A small class-conditioned image flow-matching model, trained from scratch: moe expert_choice, batches of 256.
Rows from block 4, named by matrix and row number. Each number is 128 + 24 x the weight over the matrix's rms, rounded and kept within 0 to 255. All counts start at 0. Numbers have three digits each.
# ada: adaLN modulation (shift, scale and gate of each sublayer stacked) (model.blocks.4.ada.weight, 960x192), inputs 48-95
ada.489:113094167114155116130107124160117100103111099093116098123121116086132142124151135130113117162140105122163118091109142072150109130132136140087086
ada.490:133136141153158108163116127129135133122147138118125124127087118144130120132126140100150096116114161133128126111145111124157118116154127085124143
ada.491:091108105120113144165140126139095129169134112125088109164139078119109129107153140103115135101126130128150124132157133146120127133124107146161146
ada.492:124168120119129110128105090118115116122113112121158151120111149136137156146111160115100130147151136126108117130107095106159093132155136121151119
ada.493:161095148119130134130130126102160127096118155117133140107137140128130111135130135107140143096126137134101141130139147111109149108109104101127152
ada.494:142153091139122103128127132130110116141153135143153111136093130157132109138131117127125136107118127136129095144120113158135137129140096149138117
ada.495:194146116124122123126153128123132111140115117119123149112104118157106119136136109124099146137105103095118120125111098093135154126131107166153094
ada.496:095138125112120099151122126116124125119136124116107107124139140131139135125139151122137140132152146139131116116126123127103114135131120130120145
ada.497:081091152110117133121124129118135125140116132133102111102133120100127134138139111116129106125123124115139118108127118111139149122130148114133121
ada.498:158122141109127108134129138108145130114167143117114164125136157103121110117120155140107114129145123126121111127121165111131114112121121160113098
ada.499:158115124172128106143106113131119131127140100121129128125173110106120148097135137175165133151124125120171141131121139138125154095146132124115123
ada.500:177108153118118105113122172096130134114121102131113120114108159132142142123107144147164122153102120117112098135117173080150120150134109121136115
ada.501:110093124126108121102146096124111123121127143131125144097116129139142145119167134113121139152124144103107139130111111121103130141129108123088117
ada.502:114169154133110121110116136134130119177135130118116125100108104119125131150124165160108138143111118115092107096126123150123080121110134146115118
ada.503:155100104145121158137150130134109132111139166142096133159134085137112056108129144134145109124141130124180167133135144191113138110126120133158151
ada.504:133143112133112110109112099124092132170151072103128141108092147137131150144136111134101119133147142138101141166136137133147118162137142127135137
ada.505:115120152111131124133135136129127122133162133123106139132126142110134127116130147117112131130146124136161154121142118100134120120135117127102102
ada.506:124143158137122125104136104134137124111121103130149144109117110124125149136125133121130118148104135105120102113113105077128125120132112125126108
ada.507:138139139128122127148117136129112120180132111129111131139100135115125139121143107138146123118137123130152131123141138121142124145130156117136140
ada.508:110101148098128122123116151088102129112155129127116139134151116134135126093150140130141122130105120142156117142131120142128143119108136137145119
ada.509:170112119131120143123113152135134110129150113126123130110147138119138114136100142114090140160118136115114117111116139106134128133128102117105115
ada.510:125122165170124129135125096152122115131127161131123113140110126118145136122140147131140164088126129113164117119119131151150131128113179110130116
ada.511:175169135144097108139115148129133100177162180091102120105109124105123130121141156122139153164132123099131113074121133172154121132093131135117100
ada.512:141105119119144111120122115109141130116124193121099153102141108131127143137114121121147121127122127121117109100116144139108103118092147141106121
ada.513:176136081168127156154121119098093135126147099123157100157164140127126102125139132132147162143150120111146151183113149179106150125135125110129141
ada.514:140137113127123115158135125108119124153115116129146109122144138140098163132109135123117143135141079122138113128115151122125116132142138135125131
ada.515:129164103108227185093156099126206207132114100161220143185123110169087106162104091116111123102109165190119162198197130105104113099181109170169184
ada.516:114144133127108118164126140127102123142157132144129137152111114119097141109102128132140121123132130120152130142136114152128108126108100147135146
ada.517:143096180086131107129163149130158132090132155102093154108096125101147126129114161130117059126101136123091137110128104092123101119140126144126135
ada.518:101122154127139137131130135146134125151133137118121120143133115116135136122119137111112121123143126135151118098141119140125121130136144115128133
ada.519:150151102119142129139140123128130133101108102138125146099099121136124114132144134121117115135130132126105138126126138102151145126132139113144113
ada.520:138102133112125126131119127120148130100146154134116130117145154133153120114145133126138119151141116125112112097121120102137157143151113137119134
ada.521:116160130139131112130123121130113123151129114108145159170134141146108145127096139139107126128133137120142142129123117131112132150139112111129139
ada.522:119110122104123111158130099146132130117125152132090150125118115142117143120116144110128143143111147124105129097128160085151100121138126113092100
ada.523:112123116116139118111116118131143132126116174141137121118104137135118134124121150106135112138146129134144151120145141147113133112117139129129129
ada.524:151120134117130133134123170108120125117148132098118153153140127103125126129097147148125118121134134124143112138120147139148141105093120143106122
ada.525:134135124112133116149135122127122125127138110113133149131117143146124154128108116144117128172139132120110109123113135106126133151127141120122121
ada.526:111149101142136155113132157110162139145133145162145109150164149136141141138112126113117112126106116142152110113158138172101125129134133108153138
ada.527:087165138124114118117129135142133125164125156125189138170126137131134132148113134127122139082115125149122125146127112167154112138140098117152149
ada.528:101091164127138147125109186153156116092149156101128099096160106107135117110127120152111094117154151129144136108112150143123137152100108104114129
ada.529:126171110144112101109126133104097123149147089150146141140106146156129132135100128145115131135127131127116118124113115102116119143148104141128120
ada.530:136107146146120133141137132140131119126105154120100121124143116136137131124118147101134130128099132106145128107124145141135129147114142105123131
ada.531:148096184104113104125123156145148106107111141092104124157103135131123127125131118120112118135099117113131127106123136097163133147125103101128135
ada.532:142119130105110121149141134147132131134124141137113107109125130138108127093117135132139120159108114117144138099140120086118122101148152134131125
ada.533:153074131138121147124126150106113117088110132154062117109145124095126107130136157144127083148141138100168137106101143120152182146152144100116104
ada.534:133140128149100117143122145168072109124148078114170108152115147140135111143123146155138152135153106120157110155104161102117118134136124129119106
ada.535:138124107128111137114134119160097125150128069117120111101117162146110125129136130125126144122148134115111156148107120115114096122122128153115125
ada.536:137093149100132081147106138135119105121119099128116142115107148110141129136142121137138120141118111108129110120105130053155127142128118123105122
ada.537:118114139124125132118107110150125115095132142111138137123139138095124141099138122133116143141134119116157149119118122136158132125101108115107112
ada.538:129129138119124127151105166135122119180158093108130146126138143119119108125119133157104119130155113141127104128136118107118110159127132155120141
ada.539:127135111120133115104112128126112121177142123126147126105090126154140136145138170107154166118150120116074086107111106135142132136119133149123121
ada.540:111149139114144135095120120107132118131126119104163122154102105145123106161117162133138116137132139134131133124119121107144134138139121154117127
ada.541:127152095123121126139121096119094126144146117118118098115132118124139130116146133144125146077170118120116113151115101170105132114136146142126150
ada.542:129128135120103107146126105128107114150148172127128121162130139166119169075097159123138147139112092108134122110142127121133116131162149140102131
ada.543:091119150120138128096123138137162123081106135087130130107175143121149138137090119109106102133097142142100114093127128078128161119088163134134125
ada.544:149084140137122119148137137129147126126127180110103122107135127121142139113125136132147131130132124127131122092124155135118133133118144110108128
ada.545:112117129147135116115126106107131122149110181125116138114125091138114132136111132124123123126145130118125133090125131151155099093125176137141129
ada.546:100168112125142139105123131108172143130124146147151129141149125134133123147082106123123096125142150167128111126155117144093132144132116156147165
ada.547:142158121141134147104139120148131123121128130155162138143149121139125120135142090103095135135154127124141164122128113145121122109118074151153115
ada.548:100118125137118137155137130130119131114132152143159126183130124143112121121055118146127135101143100132173130143128129164114108137134103135088118
ada.549:135131125127115118144117132144135108149136191128124110122142109128106117147115134138123124098116141109150134090117126138123113125111120130110127
ada.550:127099133141143153134106149143136124079118171135112145120156135119138107105145142131146139117123118125118128118117117130139153132111137110114130
ada.551:163146146098130121112135116106110110146132086113105147120097100123107130141131132115127114156133125094138161114117141085130140102142141150159117
ada.552:147149097142133121162132137134106117134108145114159147159149122145116141128118117149108145111140087133156160147131102134137142127121108130112131
ada.553:104121142117137111129122144140105109139109097104144119123105141094144142130134123126125151133117091130140114107123123120157145126137141122124106
ada.554:142113159143095087149126162138147100160137168114107145129131139123136112128093144135149107164131113118142113095132133112137136150123165104113122
ada.555:153135118116126120152138136146115118142114114117115133142108096129134143103108136118146130110151119124132122128132172093130128134134147131125119
ada.556:167130097128131130115120128115136130130073180132120138148134136122114119118121137125118117108119143123125131110135149139121149098144145111125168
ada.557:134119151137136128138093135152134128101106109113156124119135127118120132117113139125150142136111126134152145137145143135152150085118094090109138
ada.558:129137144121123107162112131162118121124121117137132133152129109142134118103132117110133111122128133126126138092128145101164154132160124145144149
ada.559:102123126129121142115109138157109132141164129135110116140132103133103115120129119137123147129127113132111124110128114119126107113155093158125135
ada.560:089117125126114123135105138120102118169131118104106113143129126116135134123155114105137123105127130128120111117137103164136125140131169141127163
ada.561:120128153135120116156151135146137135088141115132135112126132142154131115125140110122124088156133142125134149138118117128108136108118131110144108
ada.562:126129116138130121165130135170153132124156148155147159159131132139107092119144127123162119122106127140135133112147108123096153126148100103149156
ada.563:173134135129121152130119150131095114132107092098125104140107117124124117113131115143139125124095113125132165132119131145161140112134107135137148
ada.564:076103146107135134137134124118142123128137131127169130156154132132144129141118116108105138139149137138146122120128115116122124132117133126128128
ada.565:121120132138144135114111106114138130131136157127143114132157104111139124130121162127114139125129134128149130123133139142132114109120127130119122
ada.566:162093144128090130149103132154077081152147163129102099122161133088155159104163133136134148138139097084178102090068124150133155152097169091089098
ada.567:152147123130137134145141133124139127089137120106135139127129101122107137130129135178134116154124111124144132126135133118154126108134105157135111
ada.568:137144117127103140123114116164069120148109110121095121135168119138113141107127125111132143122128132114135133132111067150153108143122135140123124
ada.569:111087138138120138110130101119125127148124125148117129134131125121149142107155169109167128095091124120164115107127127107133152155145122103120099
ada.570:093128111121146153122115091109120129115128164115127151134153115114114142130106144140119137091139145140133138113121124164153090091117138160113135
ada.571:129153139142104106161117136147090110175143117126102118141113112133100136129102133148131132119142098113155131113138154149139108131131119124134098
ada.572:132106154124144142166152119120128125096105184109082138122159130138136155125141147121125113157161126115191149109124195110121150103111113097124115
ada.573:144140099152149128126131138149140132124108164125121118146148098152086132126118139150121140110143114145161157131155150166135138127125106140137145
ada.574:097118114124134181110133125121129134150124140148128126129149114125123132149134141109128132104133148168074109128146135176105100125115139134126176
ada.575:095123136119143125157111141127112131135124086128118129137105118114142144125153136115141111124145119141128106123133139104150131153137145115126139
ada.576:080095139143139119129118150121128114154124178120128097158167156113150132114142162108172131145134110109181153087130119178150158127114135109104130
ada.577:083136146138131123117139132158133127124106119124130103126117135086162127129134105144123099120118140131106128122132128127129120127146133134169136
ada.578:148100111157131144149126139128132143121110150127109120137148108114123130101090151126127134122107149131154128154143125134124133124124129114122133
ada.579:136151130113116129124162136134149141123151156125131156126131123128112139125114119120145117109115159135099111132137115172143094144111126107143154
ada.580:123104137120111121143136130155121120151134156119118129119141110113099135132146122149126130137131131111141140122127106116130133131120134111127122
ada.581:121103145129130142125122116137116116120118129136115134124125122125161125134135133102112129132122118113123120117137132114147132096123155116131119
ada.582:142142107138133124125114147113139115131149150125142133113160157113132119138152141139100164132148122123098110118100111151110121143099107135118127
ada.583:135120100126134126157150143116108131118146137113097133146116146137125115108113148146165141159136134122143118104130150108130153120142121130112119
ada.584:097134125100128161088127134122135125151128119137154128143115118154163150139106124098091129139142130153130132132144125138126131136136154150141121
ada.585:085106148124147114121117105115131137198103129145150147151110115145112157113118126101155143121105132139140111110160133141148140151148161130114155
ada.586:116141130141117108123147142136141121096104167125110157114123125124125154121126121133113140115109117111137124101133135107149143124126108098099104
ada.587:132124138150139112151113114139115109069084146121110129125116107119113125107119138125156120128116122111144148088113150118163173089111128116140093
ada.588:141137131159112112144146127131118141148145141131096133138121117132106117111126130126164112148119144124153129117148165147128128120133143136130124
ada.589:074116135132137143120118103141119116156089179139103115121142125131117145119144114135147146115157101124137128102129148158137160142112160133135139
ada.590:117141108125107137116122118144140118117114164107123141098148128126136129142130136162104118129149122103142126122109131148129107120112099147103113
ada.591:122125095108136125155183151138137134120141100140132137133122118139119140138129094125121110145128115138135112122120130071118140125119121142111135
ada.592:112159096087125119095134094102103121147170089097112146077108132147107143127158115138141149145141131115118138124099123109129088148123146122091081
ada.593:153162130095124134117133120095112126153118100128140114101090123124133135134115098136137117119138113131118134134145120123115107113134100180138109
ada.594:146119153114129115152105156119130125143147146140128134128133120128109131154109120150111135143118116132159145122148138126146121127156103128099109
ada.595:088068157095150142136132122095145130102143129131116113125148114077181112110150171095125073135142135131121121099116088120110145106147168175128114
ada.596:143146111142108119125109120148132125147117167122122105131113118138117129137103136143126117136103137113118138114138130131111148127117131138133135
ada.597:118100135099108111120121147111124131114148129095100134117118135117166134123127144119129123153130144124111116103117126103137123128126121145102127
ada.598:160144080154121129131110093139099105135090095166142122124133086127106124148163115128123148094135132109124138150106121136136165109119115149164146
ada.599:112147119135133121116104102139117120146129125136159135140134126129115146108101120145114150109113105127145124115123163142115132114144122147116126
ada.600:165108138123124135143151141132141135116155159127110118148118120149129119119148098097142083136107156114128121131129108150119101124123130135147121
ada.601:118058159129154120146135158124149121117127134115095124133122126111122136106137170126138119175108113126124099074124120090165140122122162126112108
ada.602:211086132100121114174110105164105100102110195109047144083113139131113105091146162158146132156143084074165115063116163119131176140128159136096081
ada.603:081117160143151152126114110140160133146126179124126096141155124103131133115154143107134137125114126138169128114150132191148132106112164113136123
ada.604:106108104153101159102098145145077134171122115165107118107144140135124101104136125142147164111127132109132107142139103205119138124131147134129133
ada.605:129122130142106115142133131126138134146148148118098116115122122122135136116112145136135110130121139131117120119145125128132111135111132118123131
ada.606:145097164128116106138107139134151120157130151116125138117114138127138132124149128121147120137128133127125102106122160123129089147122153107122138
ada.607:135104119086117124114128168125127118119137063129117151115139137135180126102145133093145115145135105131138110120095119033111126170155121150123114
ada.608:188149128113134110126138149142092121121134050095145118122121121126135146091131107145126116151130098120121128138102108070143146120144133158104112
ada.609:134135119128127170117120155105102126144107137132108131129136121136116102132159112109112129110121136139091154125142122167122110124115107149141149
ada.610:065102143169122129159127133130123129123088148144106112145176114117137112092113127166121132135132137142169097127141126187119128121139155115129145
ada.611:115134131131123131125116135121154138107095132124140131136111143127140137149132131107114109137118154130105114125133122107135128138132113139150129
ada.612:141138106155111129148137143140087131160147105119112134154133115136117121133115115154163173096119118128137118161134123166136104146113095124108126
ada.613:111131131133123131147135127150111130143132107144095132149079107131101142144109119137115141126132141127100110104135108081129127122145102152143135
ada.614:131141091130119142141130155124096122132163129179111125154149102135114125110126116114131123114160117120141139130110144135126136119141123148137124
ada.615:124100160150145116147089144142157126100102125096132142112155093121138144117113184128170109145145116147136114114126146109133170104138149118129133
ada.616:092069159128150145124137108109122129095121159128111110125155139095159146122144153113158116159134129123154112112121149139147156149128148097106103
ada.617:126140134116148116099112138109130123151112112126147125153099115111134145131124141110085119139123109148130105125143120094149141141158132142143113
ada.618:124125135131143129127114126108160130150159170134126135130136134132140146128140134089113142131139149133123102099132134121112103153130140116105133
ada.619:160138110115132118116111141106107122081144111111144146125127186130131124138139138114128124140136147121118110142092109093121110143122113125114116
ada.620:121181120141125143114116133102105113140151099147187128121089172122117121106149107141115122115147118127140130117090106133134147138135091134164112
ada.621:143140126145127119150106150116128122165133141113142143130137142131121123121126136133144131133130121133152111110127140146127132147131137141138122
ada.622:122142123169118133099153117116107115163106118148118085150180134144098137122146122101123145105119146114140148126133131114167113122127120114132140
ada.623:077108135106166150152135098098114161097112052132144140147096129135118134117095115138139101116131146172113157190158127098127126115150144147142135
ada.624:111117141126119119147114150148142131114138148109125111140106098127119141143113137137159106121134110128125126112143134117136132113136113147106134
ada.625:087125141111143140132132096125137134103129109106144118137126114109147135116113121137110129117162119127151141152120132129150114110126104152129085
ada.626:143122130131118120175119144140122127132131148119077120101122109125127132117149125147116140138119118115115107101137124122151130150126134119107142
ada.627:190107127103121122139132099118110124113106133136066135120073122128156102135136117125153135119143136097094121110112143108149131096127150138121120
ada.628:147130141100195148109145131133208160087106177149152121145127116121140117136116134124137106129108151155139136108161144108155114097151123141135125
ada.629:124107125147120123141145137104131112143136179136117127133152127150121130123132153111134135113132132134141114106123124159114126127131127097118145
ada.630:121141114126142139131121128126143141159120132134134148129103131143142123129116108104120124104123141139128132128150122124120118139123129140142136
ada.631:147091109132117156167147153093076135143159093156066153149148138141118109063147136113146110149113128116149117140136067105080144160140128125132133
ada.632:105134145104139135103140120141129131163150122153107116153121135138136118149142095116130107144119126136118144111137100117110102101131123133154126
ada.633:183166093131119108157126137129111124159133092111142131140129129164105101139136111141142109119124103128134140150136168121104136116137126139152148
ada.634:116122166127124100147113120151115127106101107110130122118105137122124151134121138132112099126162130124140124113128131104143159138135142115138137
ada.635:121109096120147150119143134101142127094131138120145139146146157125156111137142105116119137108128153133111110138117151139126115135108122124121125
ada.636:159155133152160105129118128096124131107125156150146132133113128134116125130148116121136138141120119148133153125137157186154141089140124132139120
ada.637:147123165140117117129119145110156128121145175099124137131157102125131119114065152145129129106107120139154131124142129157123113108130096118107121
ada.638:049115141111132153115141124103119136131137101130133110145144122135121140119138137130101113083127140151122141143155104137129113146118124132164174
ada.639:164120073138100120122126150120131132136131139164125119122162205161154103125111116152113170106121130123110132142115140134138126143114132119113145
ada.640:145108118145178148105146127117183163073112150161142132130150124110140118144128144097156145099116145145133106132148143130138127110134163130128124
ada.641:096147152143177140085141102133170170103116102157146156147112157135120158168110084160131120130109149186123150169166134099173108141101115116167124
ada.642:085075154121188161130091095101179192087088060114135157146146139135132119153080137076130109166176146175147123162200126061116148128130173103147150
ada.643:069130161141174153126153106154171182112146101117125094144110172152154142106106088121139123105118115160104078175161111100148117166164161154102143
ada.644:156155133138171154088138137171180141100153105159167142142136133129169129099126101122111101121101116146123122123145155114104180104127162118119128
ada.645:107124148114148187120162136167142155137105107196143114175134124139145117156121138162130144117138138150134115160163131131115124122122092116120160
ada.646:102131108086161183082124137083152146097128081170142121146139152082142108181154109112127083117144139145085126165139114088110128153133096136143175
ada.647:167130082114151156130141109155112139168096123123148130147174146117091152124077143144180133104157092124131153166129202110153084105127115168168125
ada.648:162116121124145148139146142130124138146109134122120119166119155128122139158120133137124138122165175143132156153115106133110137098167133121128172
ada.649:138155101130195189134166117108183154123072145159187118158147075117100123147094082129136126132138127171109148134147097128110122087124174145152140
ada.650:122086140122169157155111148148166155138117140095148134133103117135149106083153135113081120125111105160178118103137171140134147112120152100122137
ada.651:095109137120163158142136066166170185126122087157148139156142087166149154167133085106158135055147137172146155171181123117133086106169123107113131
ada.652:096096123142152120110137122142150163123130086166165110154107105129168144136134132148085122137126110170139170160143113124106110137136103150126146
ada.653:131132095123208149108098122139198158066140121111209159151158152119087101120116110113097105158131137176105160140145142128139126098139093098151164
ada.654:124112135130166187132088133168169149133069146094159122156144107108141140114108130126125136090137145162166149104151073130115122142150122114160146
ada.655:111117153147174144111107124137146138127115130125143157118175137163106154131117139171091106117099164148083127137146092135116142073158104168152176
ada.656:135132129149172139075134135125174140088115159086169130143147132087112130104103117160119124106115150152119129113116136136134118135169154133164151
ada.657:057084148131163183131123135120175191070158061132143131094089133119142114131141101123137129106133146192097146168190162104129157100127104108151164
ada.658:148112102148171107097128125113186136105153179083169132157111140140164151083133103115124094098124164142103121123135126138127117159106133138151151
ada.659:105166148149153136147150103131146168144155097150162134167091121146131116141140113134076158110095151159093132176146123122084127093125119121150145
ada.660:094119128089177188120106126114160167122063086124138119153111144180119101124113164128105182111111151171087116184157155120126132098127118102132170
ada.661:130134120116182162089121095104175140128132146141151126160166119177120119087153124112115140177131124148175145122143128136133089116130159148136130
ada.662:107147117122155134113133132130156162108098113141151118122139094106128153138145126105120123129089136145127141153160116124143168099140134135121146
ada.663:145133071125134144109138099134154142121106121159134144145158115134077131116126104099111122091116149139122153161124170081115125125152116121131133
ada.664:075144116120176162102104103133174180086153093125163129141126143158105087128111112144112147108128150170091126175151109136102142150161111125162173
ada.665:083128109156169136161124151089168187106147088124152088145109114130124110135133132108114126097164106193148125180169145104171123105106111127135162
ada.666:093120143141150145155150096152141170101156103145142124166147101137128125136114122154142195106141133170164144164172106110136124117126100091155139
ada.667:084158136135169172124173146129158165134113115127140114154137127186098151132144136079102141113137107183098159137164150116122119154121099115141149
ada.668:078116115127173144130156113131158176080146092128143111103107134124128163101139137103088118143133118185102181158160166120112155117162130158163147
ada.669:138117099145178172161109160134141142130110146110157121169133121137131076067101162131161154110154148170169110138164158132119111117154140139129143
ada.670:110143135113151144098101121144133152096107101119133116137141140146126096103139150122112131148157125151126112158162159115137122107122111119141115
ada.671:123121101133153158123121126087149137143123127133136101136153132148116106154150087120112140114120143133153110117118121115118138109149138128106126
ada.672:120149114142164158131138116107151159092112124135145124137118107136070137127129117114151096112087127143112132149154121115097152115139130129149144
ada.673:135118080060166175118143139171136130109091119184143133084137178139091115118139138112082153071115118150053126138112079071136152146103124149175143
ada.674:120110145134185136119135110091144160127124105127146134159139183078086130113154112168196149154112088145149100160145183114141125116142193151137125
ada.675:118130125126177125122126121122176174118118100125179139139125130140125131137117123130125119113129135158122127152149124089125122127137129122132135
ada.676:059093179165175112095124142124165177098087071114131109089129150159159128105087146117137113133174133190106128156168132124162121117112115123157142
ada.677:163120116109185149127146112081171147114085123125159128147131119152158102125163136142107145139129137140082100113121141120112090108150132169134160
ada.678:117155166136126119121130122121130143145128096104148111159118124129139138164122137119133142108177124135124122158121117099138123142088110128133131
ada.679:097096148097149147156160142131146156141105108109147148147106112151147124148125116120124105114115144150174164152155124115124109112100116133182145
ada.680:079141164085172155100152170118172164117082104085182118155071116176132132092106145120125146144103125180122149151168145112165089139121154116134149
ada.681:097132115099159150116141123102154190116142084132160108194141134134122156119104158110131122106128155169122133186169075093143141122143097140114160
ada.682:075122158160185133142102162114191179090143106037144173132101136102150154143086152123178142111115144190102144163177107110139096136095111133130148
ada.683:148136117120140126095174132128150144118116144134142120120148149124136142153125149081127119085126124139110130112113146119109135162149158137154151
ada.684:051139151169156129120125167130167186082100066163130089149109137135145162113108117098134133151090125176138078160172162062086140154171087136101136
ada.685:162183134128149116106141126158140144141118137122141131177151153147122116117146135133083153170146099139167116139139176128129162127161168121173134
ada.686:114161100115148121104158092126129140108143116134138126127159152172113109177077155112134154119137142123130152155128116082104125146144129142131107
ada.687:082152176139189172098139109124174163070107120127154083128136158106146145104078112117161096103106136167124144163158167075110167109168133129146132
ada.688:160109148104161175099134125090162133082112180129129145123136150111143108135153131119119103144089143117122156077123120110154130103152127128141137
ada.689:088150166095161116149134097131166184077125116092142134150111122142152148125130115123175101175141151174109123177169152132179165128153103108126169
ada.690:152161107173084117120121133115097122176175097130156095118172152143128151153149109165142181133144096127122127163104118208109133130133113131116129
ada.691:110138133149181107135130112112177169126119141130147111156150137147125135117154116156153136129119128142131125116151119128139140126142135120112170
ada.692:071155163155182222102153133148168184088149100132155094147105112142111107123129123130129109190113090165128145162185155133128124137108140165146115
ada.693:120114107112174135145142106101178168116139145147159124132123129113103112149112115143156111132135137169142137143169117127131112102153141133138131
ada.694:139186087110164178117124100164148149115127083155149099163126133180093137121097143107130141107111131177114163181146095106137121110084093177132134
ada.695:131144179092164139120147117163145138139122139150138139153127102123104112111143145129115157114147115145183123111141125117140139098165158137148142
ada.696:132110111135164132079158081124169163104105105082122120106133136137137109162142126136151145126132153146117133142148116087141100109157122139131153
ada.697:105148126129165162120148127092154163091156094099160086139129113088075143175090156131138121150118152164097135166151120118107158112133104133132123
ada.698:129150181103119112122178123111149149095117120103131192142124132132081130119093129108118089102105127135127167128132140097091156106125104134100145
ada.699:166178097163161128122156081105153115108115143122180133131162134107105161164129114120150128132144122115169136120113104135108147108119181122110117
ada.700:092152147097139152110160131120153164109108090160170128120079103159127123154155104118137180101138128159063122165143128095111096126113107133166133
ada.701:166095115100134140131166150124158141092112128154162123144118138135125135094146113136075172126100168134139156129128201094136095156130102136095120
ada.702:155160142093162114114135106115172137153123160143171184151121174151133126099099108121110151151146094156095156125134161137132138110152131155140145
ada.703:141102124150186125163155152067174146132123140131167171124107122160154113124100141075125131108131115146114118127140129128147157126132162135143126
ada.704:098169165103151170145084113117148172089166102102149103130085147155128150154133135148115134127121132155128145178151162116123191147129088163102152
ada.705:134159073117187144129144090080175144134128148171168144148095095125105130114146118150154145117098131169101141138130165124143117134121127103127137
ada.706:107149133106142121128166148124123133095101108141142149124107112145117101146066143099094152133128148142083121135120112117122173097171168129123117
ada.707:128154148125154133097109104126179155114111150142168147141126125112133142145121124096099084120117162141128135131143131099116155100113106150126137
ada.708:056155117126181144118097110127167179141142101103140118123116126086108082123110129154156115170159118175127124165157121161147131127132166089151125
ada.709:117127158123140122095125149108137147110088082115134106127155138117127143123136164102144079140108125146121134156153113101138140126132133096134154
ada.710:139154105129150157122165127129156138107120142129131194095119105070140140144152083128165118172115112131138112128144147103149140075109116119161131
ada.711:131152108136141131125081095107131138140147159146127116146121142133120124158124100140152095105123114135130154145140121160131119132136118143134134
ada.712:123092092131149123120142149123168157123106135136122106200159156131128118130163122081128142122116152155147104133150140121112129112118123113138138
ada.713:096143147118140158125098136117140171085138098128151158145132110158103130090081090135145112093104133159092087168161171092137190150165100137131158
ada.714:137172141167164155130137110101162147143096145158167149141144129166106120147142079116143148119123139141136127132121142156157108113167140129148125
ada.715:087146147102186150137126081112168181103136081137162131151105103097141130107096157087116138142140093148109129178170092085126121139129137149125134
ada.716:113116116127176125090110131112178163115099140109162139145141120127116138147129141115104126133111128162138122137161126115131137121131131125134118
ada.717:115113130121135118095165103116139147110114141109126126139088143100115154104128154160103130164121106134083096144145145120114087158155195109093104
ada.718:051124133100178177105124168171183173130096092103153128126106118121107130193103155099126097130149154183118119163180127117113152116117113104122193
ada.719:104138139151171152092149125125174158109152107027151120124141122079150098187156174150159116138106134161096099158176106116157140146102171097168159
ada.720:117139139151172126144132129077138158121139103082135147116119122152125082119118167150128102129137143149138154148136157102151146090111094093162141
ada.721:140161111130177146120167144104176161081102120129161136155139144123115147090112125083121130128134169146131143123130146107155119122113125117137130
ada.722:109153100155147145140137111135151158157076107130147136187146115131119136135166129145143143143106161170094126161161163106159103116202148095148175
ada.723:094116143106135116126121115135126148107132101094129141146105119130138104162126145135142133125133140143123104158137128096160111165132155120116114
ada.724:118150143129117134116134108139131145139132088109145148172152096139132158129063141106099163078134122132127114158154088098142113119132119131117117
ada.725:250186092194005104083098130096049052203168157151110099086147134129107162149149106151137217086149107058074057101005107179147137151115143069059112
ada.726:118153112122167118125140139131190161109141138165176110158106125150109115110136124124117145114114131157114143133147112130121109122137102105152159
ada.727:110128121119167133090115145156160144085156102120159160166120135115154104131127152164094137125152117155138074171145126105154117138081092163128149
ada.728:161142100125152158081135125132172145107133158190125175113125122180158090168112149124119128102116143134104142122128130114098111142148122153152106
ada.729:070137163104155155150150085101154193116120084134159120147104121094165134110127136159144178121161122195153102165192167114128118121139182130131160
ada.730:171137130149170141096101078142185141122144167107169131134124136142119119113138171157143145148169125135092129121131158095083155092161140086138128
ada.731:137119125113139140101142108091149141083132107087167114152171131140165136144103155139152126136106137121151116162103069103117121093112113145115106
ada.732:120130125132143125142107081062140167129141121184118103110129110127108132128106097076173155117121159151118152143159075165083174124124158108153181
ada.733:138135126158162168116171081118156126113103144164158151154159118185100102137154136123102139112092123118127157085082114096119131126124121091127099
ada.734:031131188154181153089150142137190174104183095120162110128115127128101136106124138179087120134142119191156115172185101141162140108160155122135139
ada.735:157111114151152139128137145133166148090130138156146157131100176139137138088140134153138118120146115152142156129124135109107137106167142133136133
ada.736:163140122125174152100128130120154152115148124105176132148154169174135093134106180105143116100157129169113165133120107094128117132156139107183149
ada.737:158147079131149115082166116143145126079102134121151157124103152152120129158149095105125133133081104132107117123102152070121144129136152141131096